Rows from block 7 of the text decoder, named by matrix and row number. Rows with one number belong to one neuron. Each number is 500 + 40 x the weight over its row's rms, rounded and kept within 0 to 999. All counts start at 0. Numbers have three digits each.
# fc1: MLP up (decoder.blocks.7.mlp.fc1.weight, 1280x320), inputs 0-159
# fc2: MLP down (decoder.blocks.7.mlp.fc2.weight, 320x1280, transposed), outputs 0-159
fc1.263:536514466547488495545528446496522481499484532512520413580480521468469535422473470496513564554411508509478511490461561483445535452458467543459602537557480587444500523485492502492509513441464612477455493564502486518503517504483505458533473493470516505554518595507456530544532491503437504525535493462542601481501517480545394519541517461518537510480461484526494559489493502491497463533497532463567513521527534467498528439429575533477529472506494446536508526531504576466508482470417417
fc2.263:500580457490432517491491460534482486573474485514440431464510459541487454556541537462533532451546482505477539534539422432585496595520480497512469529478458427550564418508511476520550557472541430467541468502446480497528522514512472463494511429523529487514535421531494503436506465513559537497471489516460500487458494474449507576471505479458472509505502489515418432502502494474479589477479501471465464475488508544513481535545536501547501536481510438558497427515413508495560491464554557
fc1.264:561484579572466472491457544472495492524449515517497567481499460549445511545486486447497538519546546438484424460512513477526506459407463528448455493435470552445488483547504462545512490462447564556505499505510514507538458507523543482470516505527531514519567500426522517448475585532510535452407509538490490493527527562469469573498513459452494522504465437527535519412537534448520469485449495480513508423554493546532506496437536481466404496382511522481541488422503446471469512527546460
fc2.264:559509523513498496564535502516397521508384455521458548493510504464514525438488401485507484494471425504471506452478436509533516469484453436538456479485463465440443551470454485452511451531546502486502547554472478461535492528461466478499570506580509551465512473478567471496554494541509468563489425470447535579505494465435480537473527434490554548452557548528482474497515533534536573539573492501496499515525568446429441506476452424533515466436500504481497429521516487422521498511485469
fc1.265:588458484501551525496537541511448415576431440560474520522578497483464454494529498440469501436489516490408516601452535498453501496514419497450514477512490489473560496522540457480510477530448421522537536532527442425541539504479530505526414528555531519532462520500419479473565507518546474534471439497459518484488480491537506503575530470454461527501497479416512501459526515544557569483574467584494509559504493507518463528475465571523516464490481476454528490517476583472427582480505512
fc2.265:445524522475430532477456429456554564463503557435513454461513528520540481497488495530472525489487458491490491457494472482551527493462525486527493584507453496490445567496459525529536555455548507509498510486524562580485495431546488485504570439448531495470540515492573534504565524444505531408512554549488480538501540517480565510442467484516489530525523491606488497490543435512454409520482516538517512444485539431502565489504502465458458544538482520499490509477515472554517474503556479
fc1.266:499502528528473514478532515498471538496580567502465467581460531523533527496497523413483578519567453500426541537545504528459515458525482468551489480483539492525492496551535488515485522533428576530462507438401512559488504514497482510493516492513518547542443469421458533518508494563442546524490493590525518540401485461544460474471524504534469531537416484493493474457460491609545549569442468487459496471508581487485457478524549512518431566506492538508458478486430486494439481448434533
fc2.266:448460483512485529551500493541454469533489490565512507413500416494430539532492487508484443513443486452509507483559460485522511443487490548505513441418461487485493516485511544433504497489477455529535540503514571488506438495435522509483473495518457495571428479542499557494496510489543476475471474500523511438484524465485497561482467521551540534480520489498534530562491441520573475557504557504557534523511503456491505453508409495522445429584464461542492468546572483504470539494492557
fc1.268:584461448523440487511529507504451498568459504468517487531553533538493571516543462543520502441536516550481470531454538501416540450450463511503490473544544511538479524518554423542486504543488465539480531504522448478568441479490434450572494582481561577461459516499472479504492503516497576518475460497482578512513431517515551509519480463522521467462476522495471483465531520456456533454458440501435504518518517465490503506409565469521542479469478493494496497484501476512452516516450455
fc2.268:471486529515500481536423500495473546465417465488573498531472465516403514481474402519473531499534474423407501515539467473487498463511442617435553519526505540472471517549491470516461450501470580436523526568539433422457538541498535483489460531498541528587542524436540489516470456442464511493438459488491495486456490495554421511525518480470526531490521523521454451466450490548490474471495481531541517501567558560453524505508527499462495528495513498448509483539512480469527541461534526
fc1.269:549512476484511501453487565514489475470541513571410544525513480463545487500440500547477470483469404491463521518547477509530482477496472456523472467427530519435503503524509569550546515611423516509478537508495459483554488411469451520488544539537460471558442537555535559556542554467541437585470486535518573534503494453514517534519442508477529580554415452421515549449475533449519532565484571479494463537525493446441457548490502497487499468437515456464404462476448533500547489486622490
fc2.269:431509499516523455548535458483503543527500420522530469458470587511507443498536484491439507484561567516516438555452544508486576530485522518482418489482519420487493470478527487478446506433505419502563538447508533476477465565493457444435429449524509522436533493504460558442477441534543552441519543548479484479478495458471534470503495452529466448517466560527470479479484505528480545476502491516494557428402550502499481519505490539477484530587525519519569574523549429540537467531430545
fc1.270:426511497551523537483479485557459583574476496450499468472558444578484458503540566466528529501555474503374473516469498548464504493501423427496486507507560451495579581560533511439554501533516445561438498525484548447463497488495544502501448569473496434515490450515554520483505487508522457581451482559486512469544482529444526562424490494509504419471523466472540552496496505504507482507537571530546518475543496519575523537529434483551529497557521506508545501497475488453504514512520455
fc2.270:480491498449543536603505540413536483474451484498523429535492516501485472488461504516512528517468540520524519527553502533450550485556521539502493522576534540573494482531514516497535490525457592482559496493533516496505520509461494393509530499485541547427475537498516457465425469522495510528483511568488490455433486500487476514471471508510467529484502561543473492440528532478550463474562427442554496508451476523478506427471498540466456489491470458476479528535448559426535574430445511
fc1.271:551501497550544549495577474505463510568490533513530526543479544507499505443517519478505502538552480432469511554518465569474423445556536494460440524440545459536441563480566559447508534445476543424616450502517510527450521506440459437508567523496523470412546502508585513587599501508461490521463496448539528450493483468473521508607531525512557501427543521594511483510466506509542513472499490457446492441514552520467506506606457501464473563411483512459499540546455473488508597447505498
fc2.271:532523521569466405473487509493545453451497503512440480526534472452472479505469455512530531546493517568474497528520548531456539536507466464550542517520533525476451445485439450530530493517517505467422475437509487473488496567562514548546462526484512522476447554459460523492448431473455513463522494565475471551555496480494540438451521553498459513496546559423540519459463433478489536567450522536511514556495552443454497409492442561510533510500420442480540471460568513500509514499468470
fc1.272:584434463503529463490480497528468494504442518416433551508484517530521525517495469555499494510534464462450433546481490496554523456514489448573587443478586500493460501530464548477564449517460551512556477518474502475546477521502466539509474488484481470438470507524498608476467467543550486563543492485507463459496435545545470473586495481472450501517535517484511442431513496474438469485489575483497523480493511471486447441520475519528510487501421487527508475472466537503490612552487456
fc2.272:494537554483443553508515497475521478488540466560579486518474418551494516464512468488546497508523572495529478506497548498493518448469487517457465522517429465487510493464509506529397556559496439563431513582467493597449468527568476455465540538497512553517517471457449479496646437516532503423435521511501426529500590489464569493437455507547521489456422506501526538541482460470520504481495442489555493513488528546472506489485463487483443511512536466455521489520537526468516467497549505
fc1.273:493464441556434522511477509481477516536560520440533519527480487493444498548445483504486444465555516564511535499516546535541480526556466422569505501475544499495530478554462548460511493503477471472536516445469466458474478505490499498455573544492556503511572564532492492417500522483532514517552531497509473562552553484515433492500469439551540462453528518507513545480454478469569605489454458562485410513524490565468526559513467554460457512467539533464499491469425509502525526464486607
fc2.273:457475439478516531540575563502492435470472512500424531429548463479580475526510485453511500527491434530476483535485470493414461541475513571416453514490428563443437535419641499476480537542495440486510471566532496520574439533536427470560439469495468539500494474526502469524475558514528509514462486514480517482473517552511524478525527518437473499498404498490493531484469481512439503577499585444554486490458541488542483520521501504509497494510487532551547553449482475492520513613435477
fc1.274:524481517453504535554518596529560502567523451482563563485492513492525524483510493520564498501454482533496488501486489494561525488577524455559539545453454479529509495454494523499529493466507531445564552505470453505482423504583463481533525557492497469519440479536527539516518490465530449553465509491491544368513502481510481504461576478505455428524533467485469480499493504513467489510509537539491599494466543502484456498503482534491388521429462581629503471522549535518462430571480441
fc2.274:466541492517510519486484451466533503418451543520476453535498482503516467504445540403409468469440485532503516504529462493417504521499513508464536546464579469462520518552488514554446437567513441507461473449516511549506529449410482526516515450500475507493503500447464482523422500532507470495531477545502488552489502527534458454482543568428517451465436472491495565486517445492520501531502459412507411463520469486495512474472496478515537479487495420456527416552525542499460513499474519
fc1.275:516486469400475508455449546442557556528505430477522517461478600474482516476534484519493437490485504464614519512477552471453562593540528426446425514556483479453473574447468519437473521471486507546494489448521492462480510509476494528521608524515501510521511552581437487523479526546558516539491453423488563469508528481515527464426499493521499537493456497495523441556480541462494573457525541508509469478510526492558521480545523451495524548531574540545466478471491551569531522456472548
fc2.275:526524468470505531516534518505498456520514504475432524464509467485485439570515414436569450552486516514421456501498479516553517534431388522467460449489527542546501457485527490505433511464508458423534493540515522519544470511545501523498481469489575562532445439510526519503514496489442500486477522582449471510428502537475602487497461500410552539432553486489573498512475484570483577478561502559464498484502579450529515482501452543434515527506445418494499597516509503456521504489479461
fc1.276:541432480567499517538476484490532472466599513477523509491561467477507486488511532457487536577441510509424518477461509404532429556553426507535575531493491482506501523468462522545479439519522491519542499424490485482525474447515456533518480533515514551456533535518559515474499514437552423565484562553515471510541421531516476480429541446570446559525488524509533460474476507464465505505543517445521417498599528441529538432512517448517516529480447470479523493550495455495550512500484476
fc2.276:443543547466506546544549618453500501466488475520538477485481520466491535514446456475497447520543489430560479476495458551587533435501486600539470517492417460479516492538494471486598568507459462469444458479491503523548475490476537484461569465420479477551493531482386535491540514476428572498553455434518492505562543518494470501547493489426449518465552498424520445499554489550506485494483500507505562438562464503546463578470501515496472450480527543559493476416453554495421465535531445
fc1.277:510471518498549505488542509493404511545555575568444446534540502489575412509405458476554463546486551504554420566410483491476514459476476571469524530526515499508417462478573519460526505492469491498470518527428558541539485507524476465553437483520530537442494552565463481512490494499477522502600473506438559497497478551457450473496479458495477435459510507454477513473609478539522554441448505532496531521544461499492466462511581465546464480468438461520555505492581489471450535539502481
fc2.277:473513468527432498522478499472570515474463403481507493487486497462426544560515484478551581470513458514503528514567481428534518526528490407478523405525523542536591596539467493471498514481509528498470500515555473440524508495479537577525462531475489468493481508461499590460507472470485502431416530496548470524530529440533534504412516534544574548467502466471536504569447535507503512558527506482541475532471538487554521496535453476459473510457499485486461480508436445503580445532486453
fc1.278:473464491459506447468451412499489514520459606519484484469547509444550555520514508446564551508481450469470509503507514456516524525482410425549551482450431494462540577465530482484430416497517558457513478504470481495443493544453470546555534547512533494465563522522491436559494494499551500482519525496433468475491537470498496565531512544532543511487468514553501553531526522469498516438493494431536546495563584485421455496446493487425513408498438435495512515483517463462497491456478435
fc2.278:493500445538491529465556518539531488514559471541468546419468505561458491454489478505471510480470495492546505442536504564449466435525537444491397492483578465591493456533452546518532538441483505537506481476554523505524511515543486480491482417505431484473462506561512494521471488485462505455474483530597549485425476477526456478428512453531464489510527525500460512503462497488552538517479515529489429559485501481454559518520549499529565551498531517482453468542500548521456555543455571
fc1.279:462433491503516542478438609502431472464487524483437558500563617518568459537489498523470521511465485439431474502478492497469531461486517509395478531489503462419456486476519508431554527390438511437489541431502502467462556457527505464488535507490473481491444493510531453504433516524482523521544509561568550352453500518418448483486468490490495451546489450480434480535514500562468485504444445549498555526589510516474475520564490470545513520456568488543454476488570448507520481528487500
fc2.279:439545545476468428539509510549545561476474478522489445523515462539527507478507557536442438475480481532493460450552548420440563549512483450525503557450548527498476451414472513454417448501542480522546451489512485494444518569490544517548518550540524544539529497596468518440493474480555480512474549495498443615472491444469584528455560536495512517477496512436530458527483402499552517473486580512513456558453513448475389537464511558506505525436479509473506462512460536475509446477464546
fc1.280:442527476509496525482539550512513424434515542487463445511501507526550494516475513457503464442526487445512513412544456442522470477463515463451491518454538569497505447530482512550511505549501477528493562517487508549512483486471434471519475565485494451510461529504504492520433495588494538508505484537545501468533563527534488590497506525489427449449560547555460547494473620550531520487449502523484472504531492514469518507471496499498500436526524536456519502612482410487502411468509592
fc2.280:522478479509532507514494446505465615553488497459498443548479571537526496456509526543537556536426539502480493493444497619542500486526572519552420503485538483512474515479568410483513559488492403501543495533503529466441501475474528541475517533496457520537473482485527530513572425473573449475466544511414486524450503479542418475510492444442533484521458498554448526433557460444495488459551500535494458450497544476513473419579521535523505530516485501553466435478529547467498547527447399
fc1.281:496512460483520513502488572545554485497477472452424444518417551469472479507539437540498553493576529488481581441474457417473518484491468505499418497520479452511543493411509501523605496506546536450525435499458487542485445522450549398420453501476522550469540531489546567532545552546529504467526562507525462545431489434516502518525473505549506556516496588507468548540491423535617431540547511502551496476521481531540520531492496484501398478477538515550483453498530420521512515464471600
fc2.281:494473499516591424467448469434495466575517498571557568466498560519510422507481545487533501562488483477451475557491530561498495442464529550493518471504521501450464508584529520434430475538514466516453515499512503427378498510468465470481502518509507445485509550455527502469392478512538516530501496499459518465585521521498498459507449456477489490456573495459483511504507490468480518501574518476515538492507518534468461497471446512584479473482321484441526471452523470546489482541512534
fc1.282:471515490433398509480515486539495572546467569454553500528469469488546553511564511474503499539447479488482410574524432492494564510477482512516520501465441504494467562515439463511545489521511483490517467544524461543478494464497511497530502430476384561562420405504489470520494478514555513553531520458531492478545450479499506563514532553503464475518500498494503498519511476510529527554481442456472553463456561460518512530501506494574494505472489534494471485508465462506485443523546480
fc2.282:480514506542539513499468518513483438506547479568567539530526534503465451477531529508476531508492526511442566552506554525559463515510519544485519511528584510508519449514615489522452557509499482486537505505455516444450612494481523504492470512439512437452573558559511482469496496511493484456437460524470524520485444499489486425515426487509506558421443547479511494455530552494513561495476543529488394486499485534544474529561485480465477509549516398492521543551575544431498563462463547
fc1.283:451503513442510560560465518527509505504548485464541477457526507497540536490511505435488552447470513484508480510528510566510469540458490519477529547494511456484507488487466539473505492506461530506604461474566444490464452471538478519496549530436465462454532495489566500534536445506488552587453518511508515519554467472549535456483475460502481506520500398489449469582565484427517487511518476476477484449512466445442539453533557479418490574502495483559459511476513505497567533500518534
fc2.283:497533483520490444472431530522494577543529521505478484497548494490503542508449508509480496522505441513492519483468515463472453483487498488467548447513476506476489553543478509491518455447519489518484506480521531535577556438545515444473437462503519490581493412492433459529515569451458509479504459545488525482452513473472502484484482498503404471504505546476470460539553509533486491546483535516529480460515503486473459546523503527557509487513527503464515526485488552446498478468551531
fc1.284:497456468510477437484521508525519443492567513509557445575438543456430471470554482508499469522473479525481423489470478474544538479545395493445490547492534492470530546539513485563503549505559530458589488510540502537457458459506427505509512464500566404562460506531533521454457443469502485516474441540479501532481468531550477533478490441501462500473512518443477509512552509522537475542428515529484516427399571501431451488464506513491544532521583493470447479543451535533509497579451520
fc2.284:504398491553518503524421443485445538536526478505468478548502505563536479503574522469512478502506492515502468517478517465437479509491447490501506533462572541463519504469488552494484451560454527479529548504538487431507513518519479493492488477512490435465513526505529546476582512582435512474512474443560498450473438507514459420535508541511541510461534551468473551459452468521534546500465501536464478557532497522475497557517528472458568520473504431487579523518524542558531512480514588
fc1.285:497495465488507505467553465425539543579471497529553479481449484411545551456497541451497543514428611516470460526460495524512512546567465548479516499527526502494536536451488501443504435542540463429497517542475543449500459487585553455422454546476443524524474470468509466483555564534525560516449524501498482486477550475463497530495531474505573508429445497569399496492551553479522467477504511475395478440528513521511527430480556481403474526494549528467468553470477507495472481514489509
fc2.285:520438521519530512499529485551474482451448539479491464473557511494558470482480509463521502512501472501517534400489482506490397463472530522542509535481493532503469496498463394558502547447457516537525461424452493535525557499537503530505545448480516530392487568435534553508434449451528460488542470463554529497525510488512518509471407484512520511485545539478646522496445493514475514495517495465504584470542526487525497430495420463515474516559488472495521529497461512482524497497524508
fc1.286:484520400498438446560505512486499499491484466453481510506503458492461509401592508422470484467486557559483527504496493457486474478414559485522554550500474475508537494462472467499510460558485505460570484533470478548515500561473438460506510574543537476572550548567558464507461568510475545458580535524540526563511484529509527475455532514478535534476512450493442482501555491483459482454529479484488504447518456546433514457456511414494485517490527539502496529513545487478501522447512473
fc2.286:524468505535449482529470560523414528502453498539458488545486507502464516561412525550535444499403474539492478505492426486528573458524490559524466484553487497495407492503560450473529527502565541493481508513465515491507465466492527455542563474537529474449476480536489574455461482527540470498465527398455507465465394497524525561509473543406502563523537514473419542503512570505521535426558562505548516628474544514532524498514491445515486497489472454515502545455435501503561529521496515
fc1.287:524439566494500500512484499443493561499511498505440436521517486445453429505495506498508534513578557535496478535519496501534572511479605559477583458542459486494480477477536494499539422532507487507508530503558475495468566511528482462453535541522507479547499480569460512427539486440486449547472496524534490551513529470469468547448505517511414499529414460482487496492518480502513468551513464482450494469438525487515499503548505481591465528461527572506514448410519480512481540521502512
fc2.287:503519447508565511452476462540466414470434518430596603520442513521476506534479457476502529478417501542549486500463497521477557488551416524426449489580472526560475534469500422508482562549467492495506519482411542514527390526502547447540478440496506512485483519446542538501483523554553558506479546501535478542516460482453568498533504513497518464491578480510475459505476543527450533568546441511549500560478475492521473502433440507483529506615508494521482497520444535490536503550464487
fc1.288:468448532488515614505510443469512514572451560518596468479508459446508532514511492503438565568484564462496496475512496508519442484521499480546523518507549494574506505557472484427462408486551511475542449436437404464446471516533458473482456593537509469470483454467504557506523437553483475515465488515474522457450499465512521495488465569545437469507525507535465494528464523483471496526457598467472578472476523451530443521497501479435520434526438489535439540505487487462461535450502492
fc2.288:493533553578488470494462438527516519470494511561374486469545511536554507494458555488560469454539510535483575490479550528514571533468568400474556570478430500423545450522532483493456534481532468554502472530482558499465584484500521468543483470511556472516472546479482461487478450467470512538484514461510522483516492540499495538441490534500557496494475490533429539467524504507557500581480404514594391560422441457518483526474435496466448557461496546487434493474491500559507451471530489
fc1.289:486496456496499490506523467520489438560489503501496439476471557480451520502518472519509470495427521555527500421495523493519507564577537503550443480597554495546577514505529535523504494531474521480545476521478482517474403471478470508554532507487485496476467487495521493537472444530444501604503416508434514499575485463538508547427514496591544497449554573494522540552528438474546449461485560516579504586524516452457520562481500476464441503481508459474485509515513505504499441512498564
fc2.289:478508479491444488484424428422497515467523485478555540493493516596535478523524540576514559520545509547509537534510477523534530496446483479475492520439521528486397460520473457454500442480477512505459460445477453484411566539488528488450519494559559518443520505512467545490574514480540448477467521497544455398423564508477538532531476506469511490465462480437495526498511543460497494582528515514557543477467511519523487429524541503477524501468462493461520479471457467516538559521515465
fc1.290:504509455481533603584538430524497492535504498477538433437414512398469458484545499462416531489549539491491504552418478600532435468489583450500450466453513549550482535549487534530518507538522504509528586477384488474514483511504535481504567497470453447481504554566545580460459465448502526479502511530442484564506532502523528491467487481463564571396453509540516505496610479473451552471502490516492506515476492506515555473455542472442521487507549452547552490460511505450396510532457442
fc2.290:441505478480516418429539599488519446450497535485429472514582578551469530496496510557545455577460471521487503491523550403486545512571454582487528535507544487418518461468498463515493454506470480533469475575590540498523450488452492511529425520515469563508477523436409480545537559496536502577514523449549494525504486509524489574470533425582440467540547484441417492523427501545560499541378499500548536505502489548472485483558497501592492509521477525486481498495466480485537510443533581
fc1.291:507555452523550508554519504489473545429469433434519443486479534483520518547559441455516497510545498507515479489493497499468447491469460553526456467570503488469548542476574538486572466476523561512546538472504468411470459486455491507480550553553460503487543507509537542531444520565464455414480487500450491377529505482491506498478436498442471486484580542536506584504457559460458498522482472489518558478479509524457419503530525458547479474533579465469485498560510422416446457527503532
fc2.291:471526478485474474518482449529533465544508557579569581573486479465456527466440499554507503437549570488609500495497479517558514453478461497485465553488491474546444485480509462514502461536394461467479482535472481507514549512472464438521536496462517456419406517478502501539522488509525499519514508495498577535430501550554472507454496531483487496537403501456499509411501499525546475486471403557457525522465507473443547456459493558554490492471409517462574469487501507565555447533535500
fc1.292:522552593559509418481503487536482489442548482546595417488499478474592510497516435416443444539504491580532435498480533526491483529557547447464496499448526511469533408517520463480581507523447507473566513503536527536544555503492472425470560452546561420432527511541476542469554488423497486566419490507455520504536549493526508520446500497444458537512552498512521487492501537568522483535509474502522555484466529480545482478528457454462430519541536479461545518509416513441400442451563519
fc2.292:549536515468549601499515461536494484478478520423446544504567590569483434464512459513492513520551530499487489434502457507494498592485514558388543506487478577505535431450480485477472488439545483474464517512450440482447458438529570508503500476496516511469454570557562512595455492455480471514493532509494487492476552440587436415453528548519438501534510455566540495446543488526525465436554512472500517474498568460500449529451546562505553491507470549464458484490539496486483478486477503
fc1.293:529500545477443533497485517517579474525502596572471480442492569474527509439476457535503515532483503464506473500536524469523473481524543540575501544476490552509521451531478524506550584510450522518524529508534469478492465482433557447560527528523517504558499509471458536474517455534513462569555533506438466511501582513415378464525563487570450478475461490481527498503413467465478462530470472543567543583472482457539534429507507470498434543539442458431482470441469544530547494502478493
fc2.293:455512493492549459488459461491481514561535455468515492497471461544492485593512492488510506428475483543590450557494514520477539503512489453478504462457519470498495503437498464402465471437536488571551564434488490573449539526538513522446433540519519479519470498490476531521490486518550509446508519471487518568476418500499567512472444494527555503539549536503465496471540513510539536503476517497422393420508499498527505579544441532497531473491511526452512561549504454486449507500468549
fc1.294:486556502493566491459482455495508498575538549488489536510487488457586497455486498523555513450452448542459514561498536536523536501507501445548464403479521483483454547539504490485458517531442522573442558454451594497539543500580504540466495576489558471470485481504475527474478534560512458513551559503491503511546556462469482478546488547513509468526465475489488553488480483461511483448584516518470504476543505573384530457569455534545453466523481536545477485557498474569490480544466542
fc2.294:591465462511429504551554461530491426494521436490519479567512488505440506516568477517507462524476500485529504532514486475534480489474513446487471559456537498566578443540519512483470504547502513518534502453463455512479504537538455572487548448569504481479551537485514408412421457504486428550526506494524545435468529529558520431512503519456499489519489479527460515473492522501557467490554517573540492550521456514458550487482437567512479519540543459504485535527511485520507456451436536
fc1.295:488501545559494472510453515529504554523481508478486471565460558536590469452502483522534474517588511518490470469452613443517446554462502457529495497503538486496508513490450495505539512473519425469527488515551491514525430549509548541540546573525512445525457491511491558440533448443443533543514529524433526478555456438495466449530485468555459469578526482498520475524532435479556552506487515463487541549540535494462558461480576448496478525413483461588515511549452494466490496525518489
fc2.295:520543477428487503492489490457494501487504476459516501452513545515414536539511510492461470496383525499541462503545440524557528474502458430521510530396504503465494527519586475487519564539503552546429534512426503502477590500500479494475487425542514502516491496459487436518488502483562531473470449501519480524528516463479544492426452552461565482436545499529510485483444546511522515540456495533533474459517458499563506564528422535550562481565540572428534523449431487487551473465458479
fc1.296:466507557517501510486516550451544470465530443437493506428555474482490516494486511556503590452507460511436541504433433546506514554503509523466492567454583454504534554455512449431493464522539461483514554561536540478435522484502457496547472564507495476519525560459468529453519537473380482487513536557430503551534516555551486536470498548569512457551509445526512559495537461559479523492503513527518491443521462537499500544536561499472490547519541467471477459511517538415464434482444494
fc2.296:603532466394448497458468423509498526537515517574471525523473544486473480550543453441429455549513538523515487483521565441439476464457539423512572425454442503511498515524516499516504563481459492613444443461497553517470456539481481569423489448457500556546469461526580491490417473486553506553491485478520502447510500493443482469534455524493561523507433572465503507547457551476490528465513501499446498510537481502547433427435454525469455531455490532496503493501459497570540499608483520
fc1.297:520540465500460467535450534517559532509500486479521471461558451454508516504472467555577483496425479462530466486455506534441533598530501567496483473513529399549562448527556416487516520428443517514565466478504514517474507472484552541471479558512475475490422512463530463433496490543504509473494534518519490482550528518544451484574406570533454474557499519488523519533511537514501442498481486456521453521429516566612533437524501517524546560479461531484498538504534518487537527386431498
fc2.297:465442518474486540487512509484453517492556472504517572530415495535498510563523438556446485491560516509595523500511520475547573487531448524543506469547512528477485448518439527473553500509489473468407550532502480490465471591444493457511492488519534517481548530529449485501509522508501479487492443490491497475517520459499582562478569528535456462472537521464566527507569567438509594484522495586484480506538474440479498546443481459504514472494461482469511543494533491394460461516509448
fc1.298:492548458509535510555512558545548490457549500535511478451493494456457479500560538510464541566481518525488495533444454420508445552486500416490525551492471513555460519479486479548467459476434494448404480507487493492488539429498500528503576503461497510557585480491474492457411546575468543535414532475534532427529504489521461388461491552493504457468482462420487484502502499514558460479421539533505490488502458522478458491448512588550467495504498521505496471542479508463443457492494430
fc2.298:538396522541493494467514454501396504537504505398557532488512503467505557467434494494512523497522458465465535469554491480552569484495522515556504438512574498450507514567512504473513444527505461427558483473548504506475481478486477472473504514515501409491429459469573559615560511549514521529549441487441445528495441523556511461537504441562496446530515470510461530457528441496558491542571512516495508555515496464502533612494486419525494503474574498510570476459514397497493558528485519
fc1.299:524542515481511493460477459499470505545512472547526462513469450493485541504514499556466468499453484484489552485520497536558509477523512371530518543541466534508467511504479472466485474496526512473499532514477583454502396434598448500475504473516500522492473531503501559549502473516499434453497537554455517482528573411438511446546482565492591502531478529506511600514525487446615455499509476539503545533509495504467449487506538574553530548436487444438611514546527406579558489562421552
fc2.299:488494446507473514516505506520483520521571505486391503519448464497482444484470589593510538462498543570480547487567519566447474560435556476507564500459470480507505469516474521512449498493499523529566533450454461508488479483511535517507537540526454471523508496494475502486536454445460484450449498460530550532595582514577516423554496513471455509495476467486473507494469488518498527476459515518578484503502454501477458570543447506480398492488511517503422510490485496509416543517459532
fc1.300:500473504511496556448497398489470522477563491583459482503486510480474471550520484531463529504490552536549426483493511409467487529458483410431504522453511552530523514408522486427535505552464440515502578490507477470527450559521484485469503450428484453551508542479511496538443520521509421473543501472552437541409461586480603564479505558527455516533496496568564454536460514489509501645442590528513466518473564465495480501419471580504548485558574503517504441492404523551534579499514504
fc2.300:557547517526456530555444479451478437523505504501485496435423551536467491484505550463506551416546551490561445538495532482550495498440535490448483482480484484503551502431552500508528433475435522477592521494531537413527556465481448511501538583498492487539562479499474545423418507556466455493529547475492473501603497483506431471518506584503489484516523408488507516505534522520468529502462506533504508509493499517549571481497439531538494459486528455482490577529485492468563552460538538
fc1.301:535497516432500504518492512553477524473527445431513501536564488502539489505514557483484513470558453509491552488504515504464555554510502426466484457506414497533574491535577492569508529470495501447415468467535466528449534449539567472575567477511519445478486469478474523539438453461488438547452522482524493500576483497468557403474579547522520468448504467495530518555503478466514486516475566480444561493467476504584472573503477474513529569501399498499530535461478527527526541488476525
fc2.301:471470492481521452464525538455502508597561450551505466475507484512497540500498432535519545518528573470502460507476522431570467463434470512499460517472588534455455575478440558456470525492525494540517562533447502468521487537471434434460495537523525531497501507548488500514530533564499488474547485553463548393463501493519488617457454478543526547499431505497484488463499536570452493424484488554523472545604539514506539428477500485549493453486531435530483493524497468488510387482505486
fc1.302:524473461445515487431528419524418496515495568590460439511495493539486528502528451433540470578449458572523492549533475512486477451488507506485470531585503538482600461474489488493519524538426503563435471477512520436497491477554557502421466470461509576526527399532440466538496462544503460550588461513521504505463543527525471450489490524611447481498483524453500567497523503588493484476442475444485525541483510513529464482468582511513479513543464507541463474471501506505534518470576517
fc2.302:435525515567502530514412551474555526516612458433493513529442512432569456466534499503523492458463526546469507487482496502572442525530467530463501481501482416489471456524550416471478524472524493466564516506486493497537482485477523540474480491453452455475483490531474557422496488482439501511450541495500532531498502442501501539498505460413498452499541487520502472575522564438524574500477485561467503516520527510490493501563431477525524546508517469460548434560521465494464478525432484
fc1.303:532452456495465510538455458436477467464554466500463457425509509547447553478490502456537530489564436479493502534499446493497426439454525472435523499491483504570482598479535442601540522481513513541494551499487451476508459505497511454476542503511490421532484449570499456528543484515464490601528508512441453572517526536514505513480550469477498488479535494495601508505486494475497499468468472453443471534532534445473433488541480518546444400544540453526498490473488513486454514512504521
fc2.303:424491531455517502479497497485492555562444562515459509533439542541452565578487512518451502552430497522515473538509509574438574527536510526565468470490504495468455420584490486512477557486459454501533546470535443492465433468538543467477608500457506458524492430477492512470488534505499579504534510464552466493445523444524484469490547407512479453466463482492506535530464478559482452520512442487496500566516424466550484449491499507574492502471546461550570476515498491498511506546507559
fc1.304:457460478566448510539547495549521481539514552414543493418554479551496488473533500460541522491510471489539506535501514412586435531398482408515488523489498448429436522487514457551499469514547479515528452492490533503483441485540556484542452549513494536443422482491485483544467519514573497491540478513475548508508525473496528575515524485502508493438478591474515562504473445492518508570485572511533461458498436534513458488542502442450456528569528518483511459525479458457536563589492479
fc2.304:535446457502465495432443417541483523537534488477467514485587520429556461490483513528506486451531528520483461466477521484533489540461465449423433452517553540514456519526561457497528625559477470517440554499529521519523506492553487560566404509503483470557479507495518378479505483464505499570459557561498549468491477511531433530498510531479486534482526586454513511535551538441408527491517502553453491491403580541482554535499535486497479476517438505542485528425452448487522496457518547
fc1.305:526459487544474422473538510477531527491462530506551503478527531544481484504431582516457526540496497481505448534508554457499527439602473471537526470518526547484529530503503450491446495536553410508458405492475540539511541511532506478504489569547572495509490466493497492425546506456545584488516497427482425548525430467507457492513501527470498509435507503558558529410578533438565487479501526459538530464507463481509499496526492469537500492534505504536469506519468493504461468519526433
fc2.305:504497532555519570469479505447546494455532520460472510501455519498519489442530478477541514478432544466437448480541475551504473554425555476575523490528490499495514471475490467556576516422498507548434492512485465401554520578488507501457541491448477526537499532542522473513450502525521461511531508532547549557497607519492559584482524401463540478553460492522486492530490471484586486504466508534511455523531524500444526505439484512516487511505473469454550472515539490428482559437542417
fc1.306:479450473506578571456568480467604484444521427485555515490470501441431510482447476461502494520483586520577521508475432444431469463555520552478508470504475581454499516529478491499463432548506489512499449460470538534507494475529512519557456433480471471458515486540493495569437485462547552538544469518487404553477484546516478533516533477509624492478467511506510505572414502491519544454548559466449499522581525501438524450511551479536533541522507494481594573522530434568499474478478491
fc2.306:567523458486509556511521430462447429521466505508483466443586401479564542517475512509478511470484408435473553524524542505532479514518443408543449496454574468606492515444484448501481535439468530519537453531547434441580523537518506525389567470496510506544516490489502499494493547519483535469436471500532568505519514557443476509525539489545446571516544483517490484515580503403461429512480458487565468504454559495519551439575473515486497520429513459490506482548509483449501435446549545